config = dict(
    dataset='patchworks of several textures',
    train_examples=72500,
    translate=0.12,
    encoder_parallel_block=False,
    encoder_inner_norm=False,
    encoder_conv_stem=False,
    fusion='cross_attention',
    decoder_width=192,
    decoder_activation='relu',
    decoder_mlp_ratio=4,
    decoder_inner_norm=False,
    eps=1e-08,
    lr_schedule='cosine',
    warmup_steps=480,
)
Rows from block 2 of the image encoder of a small image captioner, named by matrix and row number. Rows with one number belong to one neuron. Each number is 128 + 32 x the weight over its row's rms, rounded and kept within 0 to 255. All counts start at 0. Numbers have three digits each.
After each neuron's rows are labels from the 100 images, of 14848, where the neuron reaches its largest size: "responds to" is what is common among them. Only what is clearly more common there than usual is listed. The data: patchworks of several textures. In brackets: how many of the 100, against the usual share in percent.
# gate: MLP gate (encoder.blocks.2.mlp.gate.weight, 512x192), inputs 0-95
# fc1: MLP up (encoder.blocks.2.mlp.fc1.weight, 512x192), inputs 0-95
# fc2: MLP down (encoder.blocks.2.mlp.fc2.weight, 192x512, transposed), outputs 0-95

gate.262:181114169164109104129126192112092079163111151162112168194110104112122092154117154155144107201119175102132102083101126113119141165118106069142155147114150127137109086150113173116089108166185173076179133065116095069139100175080121129116156197141105159158124102171104145144168144234138103131
fc1.262:182119175142099071120065126151130128115126106136143135199098133125149102157144110178074125155145158115093086084092135147119110076122148127139107173163128108133156088155122149162080159172147224118129089087104153084091087086124127160129166126084092190098140167120155137136176128189090126091
fc2.262:059100079074170158105110132086102169070095101127153132146141125122137105086073077060169045133113121120100127098118147115128055122146129125105133158110103108089144130113150138146129125121084083163134124203132142096143162191146164112110109120134133117139185086134132157156087139119020203159
responds to: looped (27 vs 11)

gate.235:184149137147093132141155136126085077157122197041103139111174167182097122162095112097102074144108129121162123111108146115082139079119114112153137120147121111130133133094107170140142130092188106119164156131179098111167138104156097112142133177169090152156194105140119145102145150128112052159
fc1.235:155113150156133130188122200123093044155085140117139177148123107151103130129130123138143058096111147134167088104089138150066135115120114128097138097139133149138094103130095087193184145134148131128157106098059101136120118202211115111095110182101087134147171128136193153116135130122112110124
fc2.235:098128151153147115144121129102114070078138099194104137100116144058128142151156100111114139033121080141140153154119072125130127163109161104138112125172160127142172147124089124120108153107118137151131076111134145125115092145134190185103146145141136086121046136158145098126142148156171068135
responds to: green (84 vs 45.5)

gate.424:111111172078220147074105134053100160083131145174173113120093146086129179134196172046133121173049137091157177141128153171114157111146076130105122150111122116116169131122149170165138057093146143072139161185148131120152149129130126110099133092207137127124154142138160161176116118160112120102
fc1.424:129103154115102143101164154141109089109168104097076179126152075130155093086148124202098134135071195109096129086132130129167125121067103119090132147180112126120128112199218137148102167172098119200129120159140090164112154162088158173107139146133130114076108112154112176185107125146095144088
fc2.424:126119126124133117172124115132145135152093168126128096061143155111099172165139106082124109164156089115140165174133135118131161128188106137140138142121127170120143182050079119098117063104163175132181163131157100113191093181137140076148110080096100123172141166099085115072139129103182133083
responds to: white (79 vs 45.5); black (74 vs 45)

gate.16:101144082071184151105138109137172149072167144144181109096114139126079123160155207086155138085105124087152091152149128170093149097081074132156088116141112105131118126099141108147148115168059169146118066180210169168084139108139124173112124109108194111100122141111170111152076140148147089103
fc1.16:096116081146144112193112085183130151143076149158087109128149185106083127162093108106096148098139077124174143156115140164174138112118181093136080153125160101173165179118105137114154124119084140118097056119143180153095171107157109082130120089152120071048123096132156108139087174115211138071
fc2.16:130129042103182149068118170109041097119162126108118131086104048114176104040152131146133102139090159181207128068148120094124140154162057147118071067115103116118106105124135177098123110120192087098149166119132100084133119146108115171103104177087130124185115142128129196147142152131120150121
responds to: looped (33 vs 11)

gate.237:131103119117142137139152110194156158096135121099111117135155068171151111140126143111147144139147142163138135122166142161158116021157163149163134180182155098124124095152124052098177147095172159134135118091070100142129093165102123130110162136118127163121158160136137107101069123171123170121
fc1.237:163157131134121110129125122088134155100124077097141146113087207114159154110156095133097102118129135111069138080087158108111155220104116107170101133074100134145124192132170198173085109164111127108120142131223144131094183102171139144129090114107088142147108156099108181161161128100124097118
fc2.237:098142140106164157142122188214162125104118154091100062079138094151070152118147186142116118114127131165129144133125157142140127085112184065083159104163164163086160094138062144094202123151156168154132130132136134116089134099103143154138145132144119148122182116136101106125087079122060066093
responds to: green (73 vs 45.5); crosshatched (38 vs 10.6); triangles (29 vs 10.8)

gate.78:126158106147101150207165135154099143130104161084078170151146149177125151129072029149115107124176106156136141130092134090157057121137219125135130132139165189169115160148097141112199137093161097086126112134149080083136092109113078115146131175188094138166127094116122113070173082113143163166
fc1.78:140098122133163153126128093179141122135081164106136128145179175133098167143097069103121158130038122145172157119159126200108132073084070166115101124137144158125140100119057131176183156069155160121129116057128116133175163187126109075107098136095097111130148118140134168151159190121157214103
fc2.78:110142128147085096172111101136114180115136050189052138154146096120170105189023122082162162112214162158155130181069122112132101148158194131047127142088157146130136095149140128085122160169098114155090078083136157096116142122136154137156081106134134111133155114101129123118152091106127105138
responds to: teal (81 vs 45.6); plain (53 vs 11)

gate.158:167128143205125107112155109168091139135158143124141125101165201153104125100130114081142143154117127110166145123159119055114150065146126086152034138159142088155163141128127194142071164095075114132137102137130108167100114142141154143130061125189099104181165075133105102141111109135121101122
fc1.158:156102106106130173139116118150094120183098102127166165156102064138112059067122165147201140066148142069120095183124154108129096200033122130132119153105076160168141094152135046159104130188115085137161110132177141138137143116089183135116074147098152074114150202098152138130180109085084144135
fc2.158:047124104139185051148134143152119185118160138131143123123119127071166202181130115169028082108112099123137112148137142129169144153175175101074123075104136166107130155089106148104083091130161201139116103110150096107112079160153111065119114108111045113136140141125092156148106135098141108154
responds to: black (70 vs 45); grid (27 vs 11.2); crosshatched (26 vs 10.6)

gate.251:105126136158103084109130083116110153160116114171093162122084138134180157121163120096142202114131074069102127096151164127109151128110161117168160069160122108190154158146134145079148118118201093075104096119097058144245154096131137094119124113099136102162143098148114116107082106087085134162
fc1.251:134129126188111131134134128132154144174145126117134165116119156097155137135118163083137116097157121060088066109127144117137166190072123095212161148087091143128165118164190131084170073121160088132110118160164066162190216145149164114115126147159131101127107093158129125127082129112140109135
fc2.251:060143126096197133169061122107137101064117101133148144145161147103139103093169114132144076118138161173099165158159120180113127131125120121059182173091140140080167175109137105157167177161150120125115091112154153153082081067113156110144146113092129088113135148112140136163155179149116154116
responds to: yellow (90 vs 45.9)

gate.285:118156192116120199119171097134116146078164147117104097127104139138131121144115139099096131151128112115123123081045126108140087106162133173145152135077110067047132134092178166168113124159152217127104090087168114098176100117144082121122176117154106193111117154190151142162071113180096069132
fc1.285:109111075123099115098177169056147156182067139145136122093083138111104119107126132166171093120159130140169147152137148112101121199106152131123129124134173146127069113167139187097081098079065083116112131187085170204127154141108113130124147150099172086106128125148125132119170124117156131129
fc2.285:150118131123134156133138095206121115150178145113094111154158142122114179114099134172112174139147070117173117091164153124109144106154092135142125129108152148162113189149107108090099093111109195100141121082089138020096090069123149107108138152113113131132145144157130110130185103076198110124
responds to: black (79 vs 45)

gate.68:147106089121122103119101108154131172144172184110100101114118075166177130140130156152139140127101149126093072120174076156156174109197137152156141136151156101157113101091118120132110099121091151107159144148119143202085094162094112140117134164108133091174101119142160063119071129164157156079
fc1.68:177093123104115088166099142141108075124172168133096126129137107117207123146108149110162172132134197088141032158100085093119131059189152149125157138134112096128123149119128122127105155170119178122144052104098171147075135164144199116119148171154131136138111077167169059123101135164068115077
fc2.68:147097129115094137110154105094127124159114109111176158162135141132070153124117126123144171126103088143135134128131133131148098151034122117113065104160157155141143138168196085095180121105168057065064088121085122126184106125140097114157119069165127145163127148104101141086135133120117144106
responds to: crosshatched (29 vs 10.6)

gate.170:132110089171168089115120143053171150161159069151165145072118166154067112096142115084194113176112101092151229123114108140089136139170103126106061115099170203138075157092121147191180149170126089129140115108115135130125107118128153160146145149133140118186188124094064131126173140149111144107
fc1.170:116099192115091112109139101177117103151115140136144069125130174102170114156118135092078133114123183168109132149127103149139121127067104111161109203112122068099190099187139121158048084090105187149127165163158130141091138150162130115112189100135128165040114156145166149134120114181140090132
fc2.170:158137114186144126107109133115149174134168124148166131097139132122124085126110093122139138108110123141109140091179130152143152097162138085059168142113143208107122150079085108150098160155152159200096128126153131113170105177160089115127087117047074139169204170056121103155097173143187134084
responds to: looped (27 vs 11)

gate.179:116187101103131098129163133129184117114159116123155105139124121156147151135110115126150119117151143153061101154116155088135099090141139150145159112150123134089070175087144171096189110084089141196131124101172119112157176140141177111139102157113129128142101112177057158135097128089100107133
fc1.179:160107138160121148113087133157101151159110082144130160073102120111115113116143100076131156164114173101163151135152097131101167182111112091138101137123133111140141090139133080143132135159119123053133124153070140159080103133125134138129115098179113131119171135043232086126172161153182121120
fc2.179:151105097129093152109133138118130099105137162174110060077144116141150134196128163108109115151150132095159158131051137147112123075192107158145103121126113114190096131094112205098115089071159169105169176135123132106158145121131067126107144178143115164121130140161108184119117072111137123142
responds to: white (79 vs 45.5)

gate.203:156111109070149169136202121142089096168095133138115172170080088151064127095139149093121154082118121121196126152114207097118111109104105135135103121087091121124143112062145122143101156106085090141104111148110187140089109115151104135070134150148161075073095153127159138190162179093159126106
fc1.203:113152142078166206076148082119107091124112145156084112127101070116141107127125133119174150106039117146123126120146103138101187146114092103187138101135138115147152123113145122128071064111090111128150150172139130160223138118148145158129088163130146097130120155077173166199141183097154097063
fc2.203:117092087111154082168067111119134081110171125111139117126145201110104181120127144129100086146089144104105098042136104191128162098116149133089077095176171170114095102153135145150158152132184174135110077032126092107088173149121125115133119141092131196104104134171092189094076186164143146076
responds to: white (80 vs 45.5)

gate.503:151120099149114148210121100171140085150139175162076097142156145181159123119057102168136127158163105134096151116199147122203171145147122136153125119018109123109134194156093140124177132079144102100154126099093122170127116088064071112113150107195155102101115147159093081142174135113172137160
fc1.503:153126125126096114153113173092062135181119082133157118094120164128124091103140117112109058134225109152136158123181107104141105143160093118111146146131061082141068167087143184128069178113114106179177117181126103173073098095123089140146176110073120172103145167140141140093078117155118134186
fc2.503:157155177144106069185113130150152067038131169075058117136086169164123189134153153162117123142115121076120138151192184086167108107107106174142139131102118126121117128144148180095167109117124142082101130134104175130081104086087093185139126125105144114198086092124120064121166116089143187131
responds to: white (72 vs 45.5); speckled (32 vs 11.6)

gate.62:128132093185118123124136124076131126140070085121139115203104156106202108170126121128115118145113158142128143173128107105141136109137120092161161111133111155093133106094092156144145108170095164186090133110136117164124093117145071155132111183110111163152141082098086142138090107144050105126
fc1.62:164091117212098106128144120087170123158073088145140138224119134124186088167122131118104132143147156122122133150138129131135139085150142081170147127093107139091114096101069136181135125198092226148112124075096143152102105127110064123101098189101150174138126115112120117157092133190062148127
fc2.62:122140187135140108114120181175083161127207120118112118181172109155082140146104135163141119106099152130112098140152127153129125137130133153085113119102139088191097146122154189090153119064145077091127132169129078114164102137117133106135108094132127078130087082161115122099157153111204117115
responds to: looped (28 vs 11); crosshatched (26 vs 10.6)

gate.375:166060168173098136108111061147121123121171126074134149130137115151123056083067128146155113104104126104091115041102077163132146123117127153140079168132165149135163099176170088173119154170201141121130099110154082088158112132130098133097208121075086178127116186105156148132109121104099129148
fc1.375:102141097096109131050133203072169142155086135130135112131120101126111167149125169156144113184115107166117140204155116093124153133172139076105184069152139130179071153111140158106128071116058100153160184146072144181141089068139166161127062107167153110137141098157089125084125100132152109121
fc2.375:162110123170093097100134134114117159130149116136138125162125074135092053148136133101147170092132106162103106089107084115114125135032109126131113115163124151104129025115139152165067147106136131144158134101085102134118167173140102126118110152104119143075125204116158188109067156125092136126
responds to: black (82 vs 45); white (80 vs 45.5)

gate.472:062134070136162119193134134065118157072110131134139106148100161100137121112177160169093132149134063120164097089126133102151049203137122169151153128128118137128146099113171161120134162096172076147097128155172148126112157108161024153078178053147134137125059138128104138128099135131097120114
fc1.472:140196149179150102122122131104110067150071130116094099148099146134094117117134187198138090096087147102152116142048094111112141165135072132121109104085099172108133139171141183133099134141103080126121153137131146161093175150160119125139117094148105131115147144158131173110089136101123150160
fc2.472:170130078087147181083166171151115144077139141101147138120119131165138142052102162105184190173145145127147111152104120126085078106110124146126100142113097078128117137121183090116179159176116093101213145134160161174189144127148134118131196155148160110117095073128147101192157131184138126098
responds to: cracked (28 vs 11.1)

gate.493:122141141105165173106130190093140121133120150108130155166130119135100121152133109131147106151122060163151148207134102132132137127120165083134216086158129078106105124076150156115044098078120133119135156089106125152186127096151149117108121127100133152083151181091078177157166119114174084111
fc1.493:100093110105087124115114091145132123135174184133097135142146073166140060132123124112120127071152145184152053120127122141136190161123140132118141150080097132107157082099135140119070159119136156172091135138166131159169207104144102139134165147089181160112099152105152076172143150115100147160
fc2.493:153145086124183097086145168162126125182159123166113082148148145092156137119094128130090131119089183125159186122111107145136148078128151093142117074147141179149103161119088108107139114161155141158166090111110102071121057180146162113136095170090066129156109161100145146132092173135216059088
responds to: crosshatched (27 vs 10.6)

gate.294:164151134175084091153158148168127083142100104140109178076162140181098103188094096139103134136083156144146171145119047110185088114167127101112140104159140141125107111134082126084137136141141120150155167122095095128151078172115136150185126126145060191125156127066136149057127150107128164108
fc1.294:167101097140077118090120137080155112083114147053136133160125134198083112125121173200140117209077085120086096103076172150076167118092127113156126105188150170094100073188124121177145089165157098156118134128132128143141093114171061116090167151094114190074140104118121178136115183136150111078
fc2.294:091135111166153205124145151167092126114165120133137139110126114089154134098195115082139134082139115133142131125109094177174031118147113127131162112031103105099118183117149106150178121122087136142114088119134168123104155144086080126122156149152183072126059133170129135186167081144136128154
responds to: green (71 vs 45.5); mosaic (30 vs 11); camouflage (28 vs 10.6); plaid (26 vs 10.6)

gate.116:143128130152130127139179135144115130171189113105151094076137125148158126145132113099106115138127156155122130114163142091138128211159121089162142118125113130090151121113141096112185086081086126112125152191150101179127141134189103130125088135192102158172135121117138116123140098150174063137
fc1.116:107141135103138170124127107171135144139143141137096042108139078112139131107160100118105125157105194214098128169153128087128157166167109080109126132137132134045113116146118109141133093099066138069134149170111176177066088136178101154116091136180098107162121136148195098163107125134207068099
fc2.116:164113177088081142161168108128128077146079107151098127116148140180115119174109108161178201129148112144121168113023147135117107087089086207160126129145113053160152113160130115176128096135096117073174139122127166154127175089084141099107202129120181166112096154123123110113155086138087168163
responds to: green (90 vs 45.5); speckled (29 vs 11.6); crosshatched (26 vs 10.6)

gate.164:141068128132096136167056089138148113153116073169108109117118060141127049090146104050189146103148099124097155132152079151135114071114159133126105180133117100143141089078134073188129166167114097127125120170106071169161135137124124142064162120102140116102111126107158107144063140137080152057
fc1.164:104099158097169159141132093069067082124104116152121127102083115107133139126191178050097112139131081118144149142108161096112163140123118106159182131118101056103117127048166217162086098102130115110166124139184113170149157136145118145086168149176150120093115178154096158164073169139101085063
fc2.164:145108108110164100123108171151128122123163138107122098102117129111136231140144133201086108124136202180150128120085105194101134123140134119100156123129149183114104132179089137070125084119083191128148100090108155029110129124147163161114143169091095073155089130119104162127172177101171132092
responds to: black (82 vs 45); white (78 vs 45.5)

gate.429:169114147126083120123130121143187122152131147143120098136075116172141150102107103068173104128106094150102171145136142096083116109131180117156145154153137174119095129189103076104191076084109143098151083150020117106093105125131110128122146137172150107083146134137158153126134160117147117080
fc1.429:137144142103145149149074130125057056124102123129095121143133160128104131122154130175066175137113166096120062114070118140141131126092071162134097171135141113217174115186123165152124129132131091127171121090225198143142118135127135120135104116158081106124105083137117117122134098127103150131
fc2.429:107173122168214126117145124214086199135149134114162124109177125113140160155088115101150080094081098076176149060090173128130144165174119141141078078129131122166142143125150082136136132130185152117119091118110049089077116094150130063155122141143112156104165141129143098173096088111139091153
responds to: crosshatched (27 vs 10.6)

gate.129:118172099102125159085156105075190161132148094124151175078090123126099162154158121035173176130120106064164117108112127136143101118103163136145191057152175154153116115105109136165139110103164120120104106122191113137178116141091166180144128145082140147181150152128162144096103149188093173105
fc1.129:118140076093147172144164109108173137153136105102158160135146129136128142092137147108172184105126097096152106127090112154068176104089132131151146060112149172123107163106071090218143126138179123102146090062163123142151151140141153136105125136085129128205131163143192126129137133160131097090
fc2.129:164138160125110122114113113131086087176078157166056078071174143121124087161102159126131130163140090158113157126180159151115139160110097154148137141106084073161153122122179133100149158110110128124130184170148178146106158113117154066117138123128187106123076110161147137158156128093126086136
responds to: brick (36 vs 11.3); crosshatched (34 vs 10.6)

gate.1:122131131086156145136130175129090099156063128143126136140141018160117070143145127194123143146124132191137174182176121114136130091103117070127061145115133115110170119137119049134128069134081080191182202122098145145069105122157096137140093126177150110112142146137168129091135128163167135100
fc1.1:152144097088082109119081172119186145140151206140160099150110184095186113122074114166198098129142158136094129186093126077102129126158123205072129147124101120135106149120102146187034112191105160132121153164198131103168117102097160131132118155055160098161125099109130145117181109148138124153
fc2.1:079111187100168181179135103125107132073143099108140121142160112133127148091177108123143154134125139225118131119193184134167097182130102057072137179152150163051150100136127083116255137125115120126086093158149156164100115125136147122140129085151123109141127167121158070150113134161107134104
responds to: crosshatched (41 vs 10.6); triangles (33 vs 10.8)

gate.322:153126115123094148159143108187152099099068196105100160210130154159132158091071087175152181100113127137127159120137140159119138139112116183159123131057140176174099144148115119114181164146130152044105108115142105078164122109094094134096069160134144125118083103121077136168156101106185158128
fc1.322:112175113147167116179156125183185203132133152072141131151087149107120143188061124155109125111171118120133087151115074073193103133100167071137129107097152161100143127130055093086161110118120134107129097065133115083096058150142155111145074132084104131198132160111160148120126119080169129113
fc2.322:105113151122119121150155141106133147180147099174139070104108076140132120069121152117107063164127146153164148119067130090119028123155118071065083169191130124105097116121112116101151146153117128203202111127109113128132173170168120128131059133194086111061159147101102159175109131174080092161
responds to: black (78 vs 45); orange (72 vs 45.5)

gate.481:150102157105145099122124139132132052154150099135044166127136076132175136130114089122145167056104204136158127140101136196140140067090139156096119089129151091131149186155155105120132103166099165107140139080127148129135140206128216109142107150158113086114137111119089089147122169092131177159
fc1.481:159110184093128070074150125150123159141166096131089182144135077116173149104165134146115107101118191141134107131114109183116141100159162141092107122141081070101091109132184094111050126183083159102168160052142148098095128163143182155113093158080091114120101119081099131155093097104175152134
fc2.481:176138130107105139152131153113106108095107155131087083089104199132108137089089146131108180158112196183111164125181115134099120169151059234129143093101140105110104130114157145122163131138117173101097148199076190174139185079139120104123141128163185113143137125152137137132156157133138130128
responds to: brick (34 vs 11.3)

gate.458:135125104139144104122108091130091151057103171156102140165145154166156136137128135211057162152128095113123054084201140157138175163082194157129135117162072107117153128133129088163118111137123170155113115115138157174123070119095131159110118099161102154090150127096140101119144047111159084151
fc1.458:146135171149119117091155211168117113170135124137181085121156159083079156128120134111134075150123100138132203160111113112112134097204078070112145091131180123140098165075128155143114108121097113119146181173074083112112130142131110092092146117158146104138129074135075143111144125165169054152
fc2.458:124128180102179152066139126098062161063093130100144103130154188093129089136144161125152123178128125105071108176100104141089138138148109157111138119128069093178143095085173138110131127146110153156167083173094116166106115078119149035110180061120111105167060134157129126131117068164137053100
responds to: teal (85 vs 45.6)

gate.508:180123186087122082118149186138089094167141176176094107135094144130116149152119140126113130198142172082134124183138100095153107103142144114079130146110104100102105153149132134117104111176078177107177147121166181145137094088119146127134069154172101103103124058144140158123167143217157109146
fc1.508:187152189098136126118097197183131182076150158116185097155145095143117151176095094140095127151110104092074125138147147127127127070123160087127147132167149056096140152123152115126117089123118197115147101135110106100159095117138184099136093103153111157091122146121138155115153123145151114118
fc2.508:060123155067145205167162111131081070047064129115078109103155029142117110087125141111163118144119102132052107132099153145172117150129156097132130138113118100121173099120103129108190146102141145124098100116077106154144120151113144218094167058155129108107129145110139083148162084089128134144
responds to: brick (31 vs 11.3)

gate.88:101146137111176184116138137168086129121178119104167134125153082123148217116107134160136126068106136146144152140112180125111122092142122132101193090117124100124135117150136062113119078085074142163151177139075129154145103115110140159121098115164143122123118129214126108109103108140136099149
fc1.88:147141150133117072091119121046154102147075160145122156121083174132141092157105124128099114137127117078068118127160134142134118170087100124171093112113113146146152189068096174136122122202139135101123134133207158108095157111105146133169132134106117119119129123072105152139167134119083159138
fc2.88:177155153142098207120139118127175126136155162105148122121117107140076101066151133105181127143113146177119103135145125095135148143109105109090121146140145169086105095134116115131166110120117099177187169167131153208156121149126093145139147171166174155145147125159122105145094169156164123109
responds to: green (73 vs 45.5)

gate.195:113119078172144193153148125150143165131161182145126153120201139127099097140060130132097130180103088174193072131172082111195156127126093100104130101071118109082117122108124174146150170076085118141160114120155123153123186172091045089136093158190105102104139117150091093163108141146158099104
fc1.195:113155068159149107163111141096158121227152133080168144113114176079112103142070126119130032143141141159151165147133066089170068139156035093105118175117145192159133140126129144141104179153137090134154160181148115110097101194124084150149178130106112092212092112127166112113137128190149188150
fc2.195:141132228130085124079186144156134169121115153091079129097132148154098166126154147137132224123154065171095119123112185098100114129132124133145136140091123139105109060109150143131133098130125120118113104185114157155104083111145080107140171181160176148117116100129121112058101099125108108113
responds to: brick (29 vs 11.3)

gate.0:123107139154132064132105126149096164100108111102166099132151135163163133133173147171061138133157028111115093053136104174152148167097153099197136109163163143201127130144135078119128064108178104142160149098109088131119154090128109127094140061092172160155079159105099076116119102118133123104
fc1.0:154166139168076106139121137142137068113174109091080151126128190125175218141109106187096171102107153114137084100077104132127166143079115163124161080129128126154094138153135193148051153153112177142128110127175114164135103112152117102125124134054122141148139147107110157115103149125100137123
fc2.0:111100181061135190158177144175133138114090144088116133139172134165176107052115174105192151115165115146098134146118147163126092132130137067146159130090092099082132108103115100141199185095149133108111143150171178159171170171105117127093119106105200110137099113135146065130131149140165121097
responds to: cracked (29 vs 11.1); honeycomb (28 vs 11)

gate.418:074097099134164161113129140077146146121155115106099200146091130090126215124127147145052127106081127154183112081123148125183109187120168131088152099146160103118111157140218166129176127066114085182137113136139111162122095140137106129082188117171134102107115106193108168141115166086145144123
fc1.418:099159168093108128144128104139101140111096160120081107127189144137131105148103113138101159119115041138091168094143110170148153102146160122197169080131100118151130149081086138096094075082198132086140134105109066098169149093141094096121199105085118176121063159166087102081092087144148071154
fc2.418:128128189111148130140058188113144090120138114135086165185090193135131183114184129137087086113083169065123179158080141132134049135130123138061138149156129129170068177181141127151149129094141044136135078159145184153057115142106146153114118128206101069129096080117088122168157151109115120150
responds to: black (78 vs 45); blue (76 vs 45.1); crosshatched (26 vs 10.6)

gate.385:172126178144134122091061131101144187121180129058178110153092133145117088099171130171143109177128153132122095110195131134153111143130125121121111147094063079149126050121176129135060171140109164156149198143104155123126117089069089153104102088078138174100090146096108132188130144136138144124
fc1.385:112140156122089161152144157153077075157172089124071139118142080124165136147104083162128168121139173122163121143075093154094118063104102152124143056095136138146134172173074112115183177128178139137149102091107146152168097132148116095158133170138087151151160107158158186103159123103095125123
fc2.385:137107096120159100072038157153201158101154139062142132095138227168111166099108157146134108149066168130128115114191133139170082081134083083134148141121044102129084093110166145142128102079156154130110212175128135097108137119021057157122149057067171127170123145101087145135130112127112169091
responds to: green (99 vs 45.5); pink (83 vs 45.7)

gate.506:143132141147133127191147143205115179056135165079163153149164142130110138141106126175110102170142091147100125149190100119169145153164131121158116085112090095075096131098094091096062139152086173116134172118094164108094116092111150123127075130093156122143100151078092098178140122108183126103
fc1.506:175113154146110116129111175224171146076172181069135189210148130135140177104090132203084121131114196175138111115157129121159124167119111135135089146113129117066087095136147149067063149174099170103098177126142141062100118107130147134104062148101161111138111090088080140182139140109191169115
fc2.506:118122141129150155136128098147168168162128057240106068139153094130160092132147077091195138141122090058127125113043135154134089107119139084127126113133089143160119089131141130188141110181158105130102092113116110152144124121132143130121066151106090114093160184195144135138111130174111096141
responds to: yellow (92 vs 45.9); purple (71 vs 45.5)

gate.209:141149076183114137133124137154150110130204129126191097107120143152057116113124130100193169135133148089174185126146109115100100069156168234102124146113124175131071085143156098114166191080130105196101116113095117102187126086101132149120182142099160162140113140114078109082161139141086141115
fc1.209:114133154068090104104125082165078139162076106142092121113163125151226124146118045142076132109123109225105133136123121133135161122127091149156105139109115052171172139128133156135076094123118093138110176110201131144098129149172126113164112126126121093087149099081142178134133143036155128115
fc2.209:125182133127184161144101191121140134077209142100117130156098153067092146098133169099113089097119138088044119121180126115154128107152142044079113123151170184121111120129100153108175093118142171160110059104146135143162099128165183152115047103127107105198135166102124124120126162156148129087
responds to: crosshatched (35 vs 10.6)

gate.231:094081163121141119127098162138113090127191173137140173161119081153090127140130120135140077134150162145155118142196167090129106094152107081065138145152138127104096130109136194081106177113079164138078106162138072125134057079144110120140172165127145125110135105134096205128104154098108124157
fc1.231:107110164187160130139070204142137089158180155139179201175116095113145175131145125185085037120127149140142165117138127093116132134104090122103122139144168144164151177143129127120153190154102154139118115187105088100080062122153096100111140169176143101116083088150112158166138093126135098114
fc2.231:137152162124105149157153059112133118108111166130099069109133162080130139150080139139079133156126102125116109139207130162168159167181181154157108160097079093110174179183114142129128076090110150117128081098122096170160184148115160077107155036114140101114092163176125088134140131119145154130
responds to: blue (87 vs 45.1)

gate.150:099127189127151099102088076171135152117121140141095092101091134124182107117120137147167148092136052132039184158149085178124132064179147110130066116110115173066169107176108077082139143171119159118100167175072086135160141112161065135138135092069127132102124176116156169132038137130099148146
fc1.150:117163088140138168103144155094169134144104108132146174165136119112099150172118122099075141186115186140180050131116155080160096184127129103163230138125130063162118131087190216129129111097123068178125121079183155138117119127075197154141051154189111146141098056134085126137141134105165113113
fc2.150:130107162161146103138121125158167133091125122148097136155088128133173108102161149167158111089151119131195195113096118071112110104150146107134153108103117157127123129149042094165145140185134075146129096175128090099115152128141114165140018145097098108113154145064146104132073118122111134116
responds to: looped (28 vs 11)

gate.382:114154176119135131109158095186121125125179095123117134079113123120126124112148084131135119149102147120101164097102099197155077188087119155104130136143154120094094139185170170103112110110120166063108135138158100179181153152138137115142149079117096144089156147173146208152096105179190140132
fc1.382:097084062119123122133094147089106123114088164095096144139174157134126157134079129138126130084157097130174079143136143112146148093191120081114131093103119167168137110156090087146131161112170099168159134130047127132093150111157129121117103122113164097166110106130105084080164094057072145164
fc2.382:162092093147112175106123122104127158116223104143150114192091105151092113142164098082148080126099113139141153062143117148129047100124077165058122125178132143111088153182183152125149126139083156144148127151157167134136139153122095156144114159184147156087142121164123171143058129176146123131
responds to: blue (82 vs 45.1)

gate.156:098141102134136127122098139085174145143115096114114164178164129138151125179152094128104126124105183212120101110114117165128152092153141135156149094124126116126163189111133095142110083086082157186098126060121115129102125093151167122106145119128110175117139101105165099114053138039154159120
fc1.156:111091111166139105126109147182096134143124160135138084076141104145120139084132136155113128114140062077178127116153141089127167166154147142068112100143125137151126095106151139121128164184176099127162171182093121156160109143131087111142092105136159071151135149143093088106178137157088092123
fc2.156:155130162145106153127116106091126113120074148146110129115123160151181125166127113133149150145122119125181142096118145103072125119103097137155133139101083108168149184122093091181122085127151118151159091095137112117122127093148156129129099107131130183123113127089158097090121091115125159103
responds to: blue (77 vs 45.1); yellow (72 vs 45.9)

gate.238:155111196130114116178098159173150087139143183154112041135133161129142163134129163122133116126149219138126089179118117099200172069187074119088120170113096095110149114172082111116105082109097159153172172146035161123109136136099142071131073133140139122106126096165149093123135112121108138145
fc1.238:133134114140139099117093161171147112081147190116138082155183166119103163156130143075157145144131154094209071148135150111078160065172169118131145137164165146145153094174137100124108111055165132139104105073088145144129155127149155129076116109165137147148105092165144104108130145184121095112
fc2.238:071093165121192077194102152151097170140123118147137154151177103099146098154106127180073082132127103103150143123092081120136089157126142145136112114126138132152106123128128103097113149082149163117098124160139058080084139101097044159150071112110089088100116149076126163157139147084103148128
responds to: cracked (27 vs 11.1)